config.yaml
model: "model that answers yes/no questions on an image's attributes"
dataset: "cartoon faces"
train_examples: 101725
image_size: 32
crop_scale_min: 1
horizontal_flip: false
translate: 0.12
color_jitter: 0.2
questions_per_image: 8
encoder_arch: "mobilenet_v2"
encoder_norm: "batchnorm"
encoder_activation: "silu"
encoder_channel_attention: "se"
encoder_depths: [4, 4, 4]
encoder_kernel_size: 5
encoder_stem: "single"
encoder_expansion: 4
encoder_widths: [16, 32, 64]
fusion: "prefix"
fusion_encoder_width: 256
fusion_encoder_layers: 8
fusion_encoder_norm: "layernorm"
fusion_encoder_norm_position: "pre"
fusion_encoder_activation: "squared_relu"
fusion_encoder_mlp_ratio: 2
fusion_encoder_head_dim: 48
fusion_encoder_fused_qkv: true
fusion_encoder_bias: "all"
fusion_encoder_qk_norm: true
fusion_encoder_parallel_block: false
fusion_encoder_dropout: 0.1
fusion_encoder_inner_norm: false
fusion_encoder_drop_path: 0.05
fusion_encoder_positions: "learned"
fusion_encoder_connector: "linear"
init: "trunc_normal_002"
residual_init: "none"
optimizer: "normuon"
muon_scale: "original"
lr: 0.02
momentum: 0.9
nesterov: true
orthogonalizer: "newton_schulz_5"
adamw_lr_other_params: 0.0025
grad_clip: 5.0
steps: 9400
batch_size: 64
epochs: 5.9
lr_schedule: "cosine"
final_lr_fraction: 0
warmup_steps: 470
weight_decay: 0.01
adamw_weight_decay_other_params: 0
Rows from block 8 of the image encoder of a small model that answers yes/no questions on an image's attributes, named by matrix and row number. Rows with one number belong to one channel. Each number is 128 + 24 x the weight over its row's rms, rounded and kept within 0 to 255. All counts start at 0. Numbers have three digits each.
After each channel's rows are labels from the 100 images, of 14976, where the channel reaches its highest value: "responds to" is what is common among them. Only what is clearly more common there than usual is listed. The data: cartoon faces. In brackets: how many of the 100, against the usual share in percent.
# convs0: expand pointwise conv (encoder.blocks.8.convs.0.weight, 128x32x1x1), inputs 0-31
# convs1: depthwise 5x5 conv, stride 2 (encoder.blocks.8.convs.1.weight, 128x1x5x5, trained with AdamW), a 5x5 kernel
# convs2: project pointwise conv (encoder.blocks.8.convs.2.weight, 64x128x1x1, transposed), outputs 0-63

convs0.83:136139110113173112119151145140150133120135085129132162123107164151144108120167113104188135170128
convs1.83:121116114110100130123123133142110115160180170124107164177157110116140157133
convs2.83:105105187128152161105116137167118115168112141141106118116142131123122158143139082138121123172113126088127124072127140148120139126120101113124104144110119113077148123135091134068173125156110140
responds to: a bun (87 vs 8.6); blue hair (29 vs 6.1)

convs0.60:123160136113107113146097106123167120094130096094130106106138103110155171157105113138132154124180
convs1.60:116109116126128086083070100112131089089105116131110102121132128118125104115
convs2.60:167157109133093129071123087100129134182111125122149117097155111142120108149157162137126130096146123108175176159112105086096142138111150129153164141121139126106108128105109129156157119148120121
responds to: moustache (42 vs 20.1); blue face (39 vs 14.4)

convs0.43:126106111163140122129165125138071153116100108137115169145133115121144081123163108091116117120164
convs1.43:131119119122135130113105094086131125092099084138130105094077135127106103100
convs2.43:094139124116103100176126088115142112130104127124126124150127113123138130123137150190147149168128159150114084116131103128160111106134115150105119110079155114121139173072123095138143155101133170
responds to: pink hair (30 vs 6.5)

convs0.99:131075102128115083128130135117175100123108152131095146117132161111136110142087106137144082133147
convs1.99:112135149127133123123140091095154117106065081126098107091131144113108133126
convs2.99:135098122147173136125102117110152130133096147122112123144160142109166158142104117129169128165134119108153126137133147139148100119163178148156113150122104101125175110130170145104096184151116170
responds to: moustache (41 vs 20.1)

convs0.17:085130130105193144143127100151124178136146129123140109127089102140131140085144120152150144147144
convs1.17:130115128136134124119127110111127115099076064108117114081088103118125116113
convs2.17:122106140122140138105150136163131151123148090111138149140122144112112137129161125079145108148100090162125071114108171109142125126135138095129128126132107159089150097198137127130126085109093095
responds to: green face (39 vs 14.5)

convs0.49:093145132111127111124091160148114109103103131122186144084117143153119129142116101122129151091173
convs1.49:117124125127140087086107121124098064102129150117087096115147137112116119123
convs2.49:123126112154115107113152120132188128144138086112126129110128149127079117095131190133131124117115140154151178176128135118104132164136150118115132175161131160090114102131134158137151128130083153
responds to: red hair (75 vs 6.2)

convs0.7:148146126164085130114139098147154111130131137122106150123089160098131149155108126071101155104103
convs1.7:121116124116125114096078115122125088103107131103108095061125127140131102123
convs2.7:163117115139125106150104138149118149139142102095124112157114142159125151113131153131084133126149097105142137094135125097151108130119143172121192112121157155129072138146163164111167134177144146
responds to: spiky hair (40 vs 14.5); curly hair (37 vs 13.9)

convs0.101:130114122112100144100124089133146152172162153143112136146118103074142089147107156103131165136117
convs1.101:143130113112127134159151113114137175168119081148144125077097147157123123139
convs2.101:140106115168108093100118111124140133166155164124146137126166150126139096203091135129165123092110125102124103148129153154132172104138130134138109128155133148116134102144079124148148153123129082
responds to: laughing (85 vs 12.8); looking right (67 vs 33.4); beard (41 vs 20.2)

convs0.123:128185160133147129141132114095144162115106158151087140126157167134145173126130117104155152117116
convs1.123:116127133162161128117151185165122141160160150141135129114133111108102086108
convs2.123:128174137138100174149147174150126090154126151135114116150137150145103120127155110095149103147104177154142167172071121136117117156136078139135110093105134101125123112122164122142119123126129150
responds to: purple face (90 vs 13.9); bald (28 vs 8.5)

convs0.121:126147124136140107110083156106135157100116177143136083129131132181145116143106100137130153160153
convs1.121:109135120130149111125134173181121112160191167121131142154139123123127110120
convs2.121:106137100103083128126115140109091110125109138188130155171099107071158137119165123154133121142155149177126147117121147129189152137119122155135135104118145177128123123124138115121163097131119132
responds to: sleepy (71 vs 12.3); orange face (67 vs 14.2)

convs0.112:141119127142131110151144093133087142121064115109152149144122116119158133152167172090149151124138
convs1.112:147140130144149141118127137149131132121068085117134118072083127146130098115
convs2.112:111145120136146133153124087170150136132111119177145141138131117157143114128114158122187141108130123136117118080136071153135102153119133106128093084121127145103112096076109134124128100112168088
responds to: cap (48 vs 10.4); surprised (34 vs 12.6); black hair (32 vs 6.2)

convs0.103:142157091095146118111137125133104133048130104127117159133100141155143137173106119138109141130144
convs1.103:139105123105110119086095121121099086125144173093114125165159124143127150150
convs2.103:160110159141110127127174119160147124140172161163153130130120126139156124175129128110134136155129083183117141151110144056137108143135125138108133108135113135165154119140120117162160088125133092
responds to: bald (47 vs 8.5); orange face (43 vs 14.2); a mohawk (34 vs 8.6)

convs0.5:111109116124087100098095090163132161095156147134124154139090139114162104142116154101104142122111
convs1.5:153134117116118126112126117129121150156149137145173178174130131176170141130
convs2.5:124113148155098102166136122133102117163111173110101144149132136096145138136190146160171125100151157093109159124131091133130131095122163135142128156159161150145142125134131144162114144092132085
responds to: laughing (82 vs 12.8); green face (37 vs 14.5)

convs0.67:091109128126161102122078098168123131118162148134137123081115103126112148123132134143153185142135
convs1.67:129125113120123123129107141143114119156177161125110172190160115131139161140
convs2.67:106132111121110082125091113143143137137119139149137113164170087137168131114116149147094092153129152098138154159128125129132105124145095127138090147094152142122158122086106072162149118108106171
responds to: red hair (64 vs 6.2); a mohawk (58 vs 8.6)

convs0.32:120146156070129136147114146124138103114091135161142113136132120091120149122133146076105122123069
convs1.32:146126134121147123095104109107093078108098138079118147151150103140153146111
convs2.32:076135112143125118149080161166103141126153171092130138157126129134116134165161107122134144129138138085136151131088111087150143119115155131154092121154121167132085145140085113130154102143162133
responds to: looking right (61 vs 33.4); glasses (40 vs 16.7); laughing (37 vs 12.8)

convs0.125:140107094129144091120096125071135145128132093125137119062117098106164101131117124138120133148109
convs1.125:124114106112117093117139149147117119156182156133141148182172146131122142146
convs2.125:140153107139101152132117156132138084139138115152103103149114099137128130155095120182169112145131108155102111101150144138130117110164095140130148082113145135184132065150091120107153150136136125
responds to: a mohawk (54 vs 8.6); orange hair (50 vs 6.5); yellow hair (29 vs 6.1)

convs0.1:079113119089127097129147146128157151091122122158149147120102112132135120112164141132160187152122
convs1.1:112102141124118119127147172172110148154173178125121136156166129116126131148
convs2.1:111108153107096129105106121139104084152127095096150128139164132123152140188115147163110167165162111125122145117113140151078117109097148164124105146132132093116144156098123107113127154106093153
responds to: a mohawk (65 vs 8.6); purple hair (33 vs 6.1); blue hair (27 vs 6.1)

convs0.81:135121134172112108140093138105113146107114116108168123104099138126159069120136097134146158105168
convs1.81:106112117113122115123131144159125135151177176139129143186171127120130152148
convs2.81:162095092114126090118105158122156112093128180117117163152099101123095133125127143142133095136126099118146122138140142163102115135121077142150100109128127153126148141200117134081102107118117117
responds to: brown hair (58 vs 5.9); curly hair (42 vs 13.9); red hair (35 vs 6.2)

convs0.77:096124126127094060093105120131129121170145112133106108147139123098134115157105107097119157102105
convs1.77:133120126126133109085106104121096069077096103112106123125145122115125149150
convs2.77:126128112110166142140186117100136118112108120169089144149108108125140180118161156147133140126136154131076085123175087121122116135125137130163191135092120135133138107150132134132124142171132129
responds to: a mohawk (69 vs 8.6); laughing (34 vs 12.8)

convs0.74:121141150139171090117166119159163118103149155114104102097093129127149124091110117124084118113107
convs1.74:112130149146143112123151182174102126162174156109151159128124124111121114114
convs2.74:107102118107146104093119089135132141099096099155156082087128141121131156132147168111144109141114124151150135101108171145106099099115111151139146110142179161098114097124113119123107183109150117
responds to: pink face (63 vs 14.4); looking right (62 vs 33.4); surprised (31 vs 12.6)

convs0.104:105105107142128146101105110111161105092166118127095129121116120051111127134116111161160130133126
convs1.104:109126128137131114098090111114126112094071081133119107089107142128126097111
convs2.104:126118108073100106142136105107125130088092139127130144094110136077173143157134088130137150104139135142150138163091141103119153151117136139137159186102124126146105177159116132130121123164113102
responds to: hat: no hat (98 vs 59.9); a mohawk (95 vs 8.6)

convs0.85:080149113116112102143184111138113133100134109147121141154119150102082133081148137130113089119120
convs1.85:112120158161153121123160189169141124153164166135129132127106119126140117104
convs2.85:111145114134168118169140166117127115092115092124143121135117156151152161117175140163146132153104046076111118130122122131129154135117095125153134131149152113117105090131106117128087099133113123
responds to: grey face (100 vs 14.6); sunglasses (30 vs 12.2)

convs0.62:126146073113149109090123158133177139079139113111147173117133134138151141139112126143119095113156
convs1.62:117123140155139133106130152158150133085126157154147096079126158139118096089
convs2.62:112151110108081161158192151132130097128121089097135163128092138138161149135128112134169122129131134125099097104139159113125143125105080166108148098103157158100110123136138142131150159100152116
responds to: looking left (76 vs 33.7); yellow hair (45 vs 6.1); beard (43 vs 20.2)

convs0.107:128165078130145143117136138149152143187091138142162132156098120086120162118120142111131156117127
convs1.107:107129127103107127126108079092136126104074099145130103088111139135112118097
convs2.107:130138153161126117137170094095151081132136150131188127130155138106119124128123119111119074105093137129101110128132128126114130135096131152124117107162158169125124114170114095119171164138069124
responds to: earrings (87 vs 19.9); looking right (62 vs 33.4); smiling (33 vs 12.6)

convs0.40:142150053135153136181129120166143121169106135126136170108119135116140145150137139138134155137123
convs1.40:123124127133120121119107094091122125096076092143133097078109139132108094108
convs2.40:145132172145127083159148124112134119110096145171150162140188140132125159149126144105117137044116078143127100136132132118151125126115136109103127119166115145114124160143141132117113083144116133
responds to: earrings (95 vs 19.9); looking right (68 vs 33.4); neutral (32 vs 12.4)

convs0.72:103144162123135115121108095151158134121131116115141160151116145088081143178146080151130145145144
convs1.72:119125105121140125123074087114136125093107105131121104083087142118109095109
convs2.72:171129148149074151119153132136176143135097118150103107139082154125118150169137117115186118133137132129137109118120126117165136157119149119158151132144174167101114152164125180131113136154137119
responds to: a mohawk (52 vs 8.6)

convs0.96:141103141130168118148113122182138110119113152135091176088126154110142100157103135126148097145149
convs1.96:135133129137137132126126103091122115105076092136120098072084134135121106102
convs2.96:118132163127103123128105157108116103106099111114129136137163114085189156108106120108132142129119149127181117150125161152112173140141134117090089110084133111170140153151146150079111150127122120
responds to: top hat (29 vs 9.9)

convs0.10:099173099130132148082114104085090136120150140122100102129133089106127124144119134162160101140147
convs1.10:121127125117127126128117094083132119093073083133114093089119132111102108139
convs2.10:111143077097136125084153112133094153150130147090103139086100106116127128139133081147166134131143154141108122157095137158100114155139103122152153173143087141114122140148130115128111120073117100
responds to: earrings (55 vs 19.9); a mohawk (26 vs 8.6)

convs0.98:121136149145101124161143101090108086127118130131104118162113135144104102163142070106139142167144
convs1.98:122116123143142121108126177176107127156178153118130161172134155128109130126
convs2.98:154124156185108107135131175131076145160118123114093149157113136132150139122090150160134114130144141128167174151122142151099125167099136130118147119127091180114111142104122128139104130090161144
responds to: sunglasses (79 vs 12.2); orange face (71 vs 14.2); laughing (38 vs 12.8)

convs0.97:116177090155101153123121138128122139117144119085135096119155086127172118113108141167142108103149
convs1.97:125131137122128111119122095111126125092071094142140103071097142143127100110
convs2.97:093127104125125099098155082081069158143126116103134117132097112163124097170164116101146132187132112124161114141119119119118109149122133135144139146106111096109135111106117085118153092103121117
responds to: yellow hair (34 vs 6.1)

convs0.88:119068076120114146103118071113139129104166165129133122122113154140122132132127149096122123120157
convs1.88:124122142114113135129130127105117170162151120154176160141105170178138118111
convs2.88:121098131154131116149142154099080101167116159100131127086121110187140126151156151135143105146099154147147138171127139143141119126128124101091125126125113173096093129138140189156144121136149105
responds to: looking right (72 vs 33.4); sleepy (65 vs 12.3); orange face (33 vs 14.2)

convs0.55:165163166091120138091156102126081126134123128143115176112133104124130122153151133161097125146153
convs1.55:096128116098119131101109100125121098092080104113092088098117127103108121120
convs2.55:133133140119134152108135168122135096157132116077135115152107110116078107135145137187106151126152125157119135108116134160154094134132147173122086103145138141093106200155119139128128098119133141
responds to: sleepy (60 vs 12.3)

convs0.114:107120134098111117123108134151130133144103191111104119150100181113120111084096092149132131114119
convs1.114:136130146133096155162163117094144143139090090140128102098096148116090128110
convs2.114:059107143116149125111123106123175110136104121100127136108108191097124141116107152125086133141129109137091142112075085129130136108104108132129104123102159133136122117155134160127112141121068137
responds to: looking left (77 vs 33.7); beard (43 vs 20.2); earrings (40 vs 19.9)

convs0.33:140151075179123098104132115107106148141157103146089079138140143139101124125119112149156147128142
convs1.33:119090111115145101100118117133081078128102106084108117107110111115118119102
convs2.33:146158161123152108133182108139121141127083069150123136114157100136124112143132104108122126110141123091133068186118121134097107142125100129112109155135102163095154136104161129124087116140117136
responds to: looking right (73 vs 33.4)

convs0.8:112104117179161115128107100141103125105132118099160117123124095102120133112160094106145075159127
convs1.8:119126111118117128115148127128130140147170160164145147185166147129135174154
convs2.8:138139112162139100173137115078159160141091111117121119155130086160132102115115094123126179117147098122137144141094133113144077149132139127094120130109128127146148170128139163097116144104182112
responds to: curly hair (62 vs 13.9); orange hair (38 vs 6.5); yellow hair (30 vs 6.1)

convs0.65:143170129141111142153142125116116069113156116094101091181137124110129134152148110112108117095149
convs1.65:140134115126159121114133164175101116159180163133145136148141125132114085104
convs2.65:141117143133125136190107149141056162144131106116169109139105088134104118124106146131115146173117117115112182111147109111137175110110144129121091125102133174126143136134109166117133123131131162
responds to: green face (96 vs 14.5); laughing (40 vs 12.8)

convs0.12:123128148123139128147154140162105142154133140079126183105165135115100106128167154127121131162169
convs1.12:144122126128098140126131129117147098123106106122096090094065147121096101098
convs2.12:149104148125129117124170171134153097099118150122153153131104116130153068133142145180135123127149149135131155111104147150146105143125118124158142095116114151164186119133087135118147098086136169
responds to: a mohawk (73 vs 8.6); green hair (34 vs 6.1); teal hair (32 vs 5.9)

convs0.9:168137078113161137138126124110136141068107123152162124109127118099102101154141113126119162107101
convs1.9:138119116111114110116101131144124109135164166087113153176165115124145164157
convs2.9:158141145164164155141143128148102125124127158132162105123079137091126099099148169143140180133162117160111122147135163063115107135169157139140156103145116156111151149139119136140155124139115118
responds to: bald (81 vs 8.5); blue face (39 vs 14.4)

convs0.38:143136105128179114127116161162159134083127094105119131126089102119104158114072125147119137127130
convs1.38:118129137151136133138142117102122142116083092116099099083103079102093135131
convs2.38:144106095146144160160113156136084092110124114084121158144113141137097119145139137097119125156126100159119129127098121105162162103104123098124096130112120068150116113117127166088146093158093113
responds to: spiky hair (40 vs 14.5); sunglasses (35 vs 12.2); hair: curly hair (33 vs 13.9); yellow hair (26 vs 6.1)

convs0.92:124141158119125098126161125137133089115116162112167092146092105140098067158122145136137145111143
convs1.92:129134140153158112119148172171096092148162174128125146147141128112131099114
convs2.92:098115110127132149123151100141102144111156137112116164109086101160149139127117177110072182090142162124134144117151137128149107145103168173105136144129143154133146069146142137105125114115133132
responds to: pink face (100 vs 14.4); sad (30 vs 12.5); sunglasses (29 vs 12.2)

convs0.54:125120146156111130109114152163143119084099136094121149110109147086081135155143100096146093149124
convs1.54:122141123121107126133123131119117124159179144124143190183144136143156162141
convs2.54:099152126159162141103138103127110153122134080148111175141140104110077100132122093130081148111106120149129148151117135095121086119144114143120120142156114125110134156131125113133087078070154133
responds to: curly hair (64 vs 13.9); yellow hair (31 vs 6.1)

convs0.126:158179155124117122132130099135174120127116185144130107124118137154115159138167163101122133104156
convs1.126:125132158158167122134163174175115146169162163128143133118129127112119126113
convs2.126:140095108140163122129151121150118118157089135144086095123105083151099187146148127079133152084118152178118094129113137125125156138119093165126125105156108098145157091115143126123114135126130139
responds to: purple face (64 vs 13.9); pink face (36 vs 14.4)

convs0.13:090156125175151127131115108136154087136153140133150145103153093145104116118123152138078139169144
convs1.13:116125127117103109114114079095098129113090102119101105104092103114097103112
convs2.13:146145168156132078134137153123069095117147180155146134131152144110143165114123109144120103136117114141153095103147157137109131131090173128115156124120108093114164119146180119127145087128122125
responds to: sunglasses (80 vs 12.2); green face (36 vs 14.5)

convs0.44:100127110123127131090140140154130140161129155104115116112099180111126096117103147073153103094113
convs1.44:117120107119117103131139112112121151142102096158162114078102154121068123118
convs2.44:120101148139131128144093109109140101144108136126055094101145131132105100131117192130174129118155131089143163152078131106091122131159102139118086125100122124136109114163159128139122129137119114
responds to: looking right (100 vs 33.4); laughing (39 vs 12.8)

convs0.109:154095124122172124161139129152146188123151167062114109117142120134139141141143125123128134149149
convs1.109:121129137134134112119118107122140123100078098134108092082076131107111103098
convs2.109:145048129146136134123120158139152145137119149111114141093146160168096128169111119129090131109171092134105092166136122162098106126107116104101166124138116105174134137154114132125112127116119157
responds to: a mohawk (49 vs 8.6)

convs0.3:120138146149151081153133144096161096138115123163142151137174098081135118123110126116103146110163
convs1.3:132135133154118091084141136119113098106086085142166150113103150153129139150
convs2.3:144140089143138136137132139114138095148117130131099135154149106123142181107090114100140125100129126114134116106162104141130113152100119138089132154107102177089134166146157120095091156183079131
responds to: green face (38 vs 14.5)

convs0.95:159127128107108136165112173155118152172176144139140100110099133085119106120095115129144136136106
convs1.95:105089079095117096130135111112096108161162127109108148161141124120143133155
convs2.95:103115139113124098139153105189168103119133136132087107091137112128135121103149131134077139140100114121069139131095111139115143109163122121179120131100149098121138129112118174090168126126124154
responds to: looking right (90 vs 33.4); smiling (43 vs 12.6)

convs0.11:149139102106084165171117139125099165129141141137146166089086088111109128118140117138113144138148
convs1.11:122121131131130115115132115125123118120152166131121159180176127133166185157
convs2.11:094125146135077106138110108156114099137166122106088117128130136129133122122161116100148173139090145090117159149131093156145140148135133110149127188127140167173168127141120124131081099117128145
responds to: laughing (49 vs 12.8); smiling (46 vs 12.6)

convs0.71:115111129129110187144107113131123146139084170135115192100122121113116095127123109126113127094156
convs1.71:150152152156141147140143141147106089085082104115109121111116125097094103112
convs2.71:108096114144114102143157141129185161197165131116130136130119128126146137113130118137100136109080139111142111118120158114162176129106089129165124125139147078099133162152103105137120127087127138
responds to: beard (99 vs 20.2)

convs0.21:121148100122185092132136135175106128110142151098135134126173111120132142079131104136088139144137
convs1.21:106121142135140125140149169176125148173178142156168141129122125121098116134
convs2.21:120141138141145124122141116118158136174110146161159097139148149114134165132162156165173141100120139121138160134086106150130096094134184136107150142095157128070112116139126154146142170139148120
responds to: white hair (84 vs 6.4); short hair (32 vs 14.3)

convs0.116:087141091119142154092139136155151114088141136149131131131123081176149110116144141104154145134169
convs1.116:110120114107098093126130143136111098142179187144127141170156139128125140139
convs2.116:127112162133116195153147116122093118151086115156143134131142130143144119139125132112088124143145151110102077162122119132139166142139140144118161150071107188104154164124099128119113153148127131
responds to: pink face (38 vs 14.4)

convs0.31:112123176089127185154105103129144153130086138096121152109131122111129083122102117138099127111131
convs1.31:118126142160164153146151154150129159167147125117125125111111103092084099100
convs2.31:093113092157122099122096149147150173124164158120122152156123151161141139064115101123140123132114117136136107153117175112142176121131109140146152130131123133072096129123087143130135125077115142
responds to: beard (100 vs 20.2); red hair (26 vs 6.2)

convs0.14:137089143133152081132132109145123180148131159158115143109129174133113114139152116119158179128148
convs1.14:135120122112115121118140118120136120141156167122117143192177142126148179155
convs2.14:117102144126133129131088113125085093122149180156147132135123127107118143119197169112115127143127142113133113115161099101138137081095110116138119150132117106127098128071165104147156111170125108
responds to: purple hair (41 vs 6.1); spiky hair (33 vs 14.5); blue hair (29 vs 6.1)

convs0.19:150118126125131118109117118111119151152156148139112131148059156165157141158115166115109094167117
convs1.19:128119100114120094098115117108118114122113111155174136107093166172124101098
convs2.19:115094143121119113123131162111109101143130104103127132131134143083138125093159157076157146104186152098151120122109138148137146149082101145081133111111131130133084148102132138162080094126119117
responds to: looking right (79 vs 33.4); orange face (55 vs 14.2); laughing (31 vs 12.8)

convs0.53:145139105117134115149110096151141093117109134096093165108167142127124095119088148124170081131129
convs1.53:119135120121124119124126118124113104156168164099114162172169118111157168159
convs2.53:127142143092164085117149155095138129125131158144134123128107174129121101149117148130131104079140161145103132104153103155185136164108099106119162127152151113134070131113104131105099118154157138
responds to: top hat (99 vs 9.9)

convs0.66:134093129169116150171143121126119099149092140128133126111153077127093137165132118121120124111072
convs1.66:113110124148141107106117125145090098095101125068105109104117106094125098119
convs2.66:098114116136103128138100174112109137089091158164131084112102138086138124102109122129107135097133167123118163080153127110102111167054126122127129113102118111119113125133122126133101120138162098
responds to: looking left (98 vs 33.7); pink face (39 vs 14.4)

convs0.64:156084103101166109128131144127115148123117169154190178127111130129124109117160148132135109129119
convs1.64:101098128137113120101132147140151151157141120157182162132103135157172150139
convs2.64:109136133139072151145160126123102130136140152135107130159116134116142151124103180145123173161170081141104156089139123126126131088087129103154125073082110126152121120097117147113135150123135143
responds to: neutral (36 vs 12.4)

convs0.84:135151080160103103125118176157137100098115129143116143094097177132112124098153132140141113150117
convs1.84:128130099110122134120133156152119128171175167128146164172164115119141150145
convs2.84:117128103145124148133170122154100168135114137126122156129105129152097084140158142123148084130051088125113088108087111118132108162097117123112128112099144130104130141126094111110162119094134105
responds to: pointed hat (92 vs 10)

convs0.105:137155155142142106170136115099119174127154131144076146111113108131086091147106128096104151130127
convs1.105:134140127123131146136130117111131102082068074109095110141142098120148145145
convs2.105:130069115106152178133094133108148104174118155170173125117122094134135131136124125130136141135120107144127160135154101138107130164112141149105131143099185099131076147103135104140093130159141130
responds to: sleepy (40 vs 12.3)

convs0.69:159115139146141133109112095120135072114110090137101138104133108068105135123129114145141169162144
convs1.69:113135142147132122136135103116138130097092087126113082074097143116108089114
convs2.69:099129121095099174142133132106094096115118112082140141112110138083166113146139146128154129112105133132149112100145153159140163136122139188115146145090140092154104175130100144118136173126129106
responds to: red hair (26 vs 6.2)

convs0.48:115113105171137122111147101150129126146086140127115108128185095147100107156124117102123162143086
convs1.48:131114102111142124115106106097151157148115095155176150122071128131146154136
convs2.48:149089110117121155125090144159125125151146123125135144096142104189159082153121146138161133155098117152094110106099155088106124124148126117134101113183135134152124136112159129149130124103085087
responds to: hat: no hat (92 vs 59.9); a mohawk (71 vs 8.6); pink face (35 vs 14.4)

convs0.75:120104109128143101191105102160154113127128128132130163154120141154114118136129103151081082150146
convs1.75:157151130141134130097103116120092075097091109120076105121135118131133153136
convs2.75:180145133131130141110122141142148146058124167149110120141109132120129162128128139155152126127137123136130129121143137071081116111147098095103112136114179140082117086132159126168163119150147149
responds to: grey face (48 vs 14.6); pink face (33 vs 14.4)

convs0.22:126137144094203109141113087154150123107101158105145102130126134089117112105117133120155119154134
convs1.22:109113115114099105108121110117089084103139156109081103132169112105110123136
convs2.22:174113102170145130099117143114121145161108155156151127117157095155102123116137162127173116164123140101111137137180128130133119117166107088140141155129129142137102111108182076111161116145148131
responds to: top hat (36 vs 9.9)

convs0.34:100128147106130070139120146115099137118097107150154138164133201146115115127114130139155136108115
convs1.34:108130131126156107110146165176104141160180159118156155155131128125117109123
convs2.34:121156104149130134134148096121130052140142150120121156113106167128147162094100138184094093115112121092134152091135143125111086127120118122094170121106105128124102122116173107140117102121136138
responds to: sunglasses (100 vs 12.2); blue face (36 vs 14.4)

convs0.117:133158104133108120116151172120071122110123161141124102127103100125138157124158170102152142167140
convs1.117:118099100106117104098103093091110094098094089123121106092112125130121113126
convs2.117:150171102150122133112121119111126126174183174120115118120086143140136079087144152116115097130129120136102147124164127173145154086159128135136113124145101115107131130098074153129115149104120103
responds to: beard (91 vs 20.2)

convs0.100:094107135129119093115071120139147132114098180128116119089124140120115122142131128135143127195150
convs1.100:128129130116120131125146169139125145159177172149160140156178145142099116134
convs2.100:126085115119152119147118116114098125092158085131092139133102152132135126122155146140137084096104126104168144141116101107154082141137103150172115107101142123121136148080121077141130094084118136
responds to: red hair (57 vs 6.2); curly hair (53 vs 13.9); pointed hat (33 vs 10)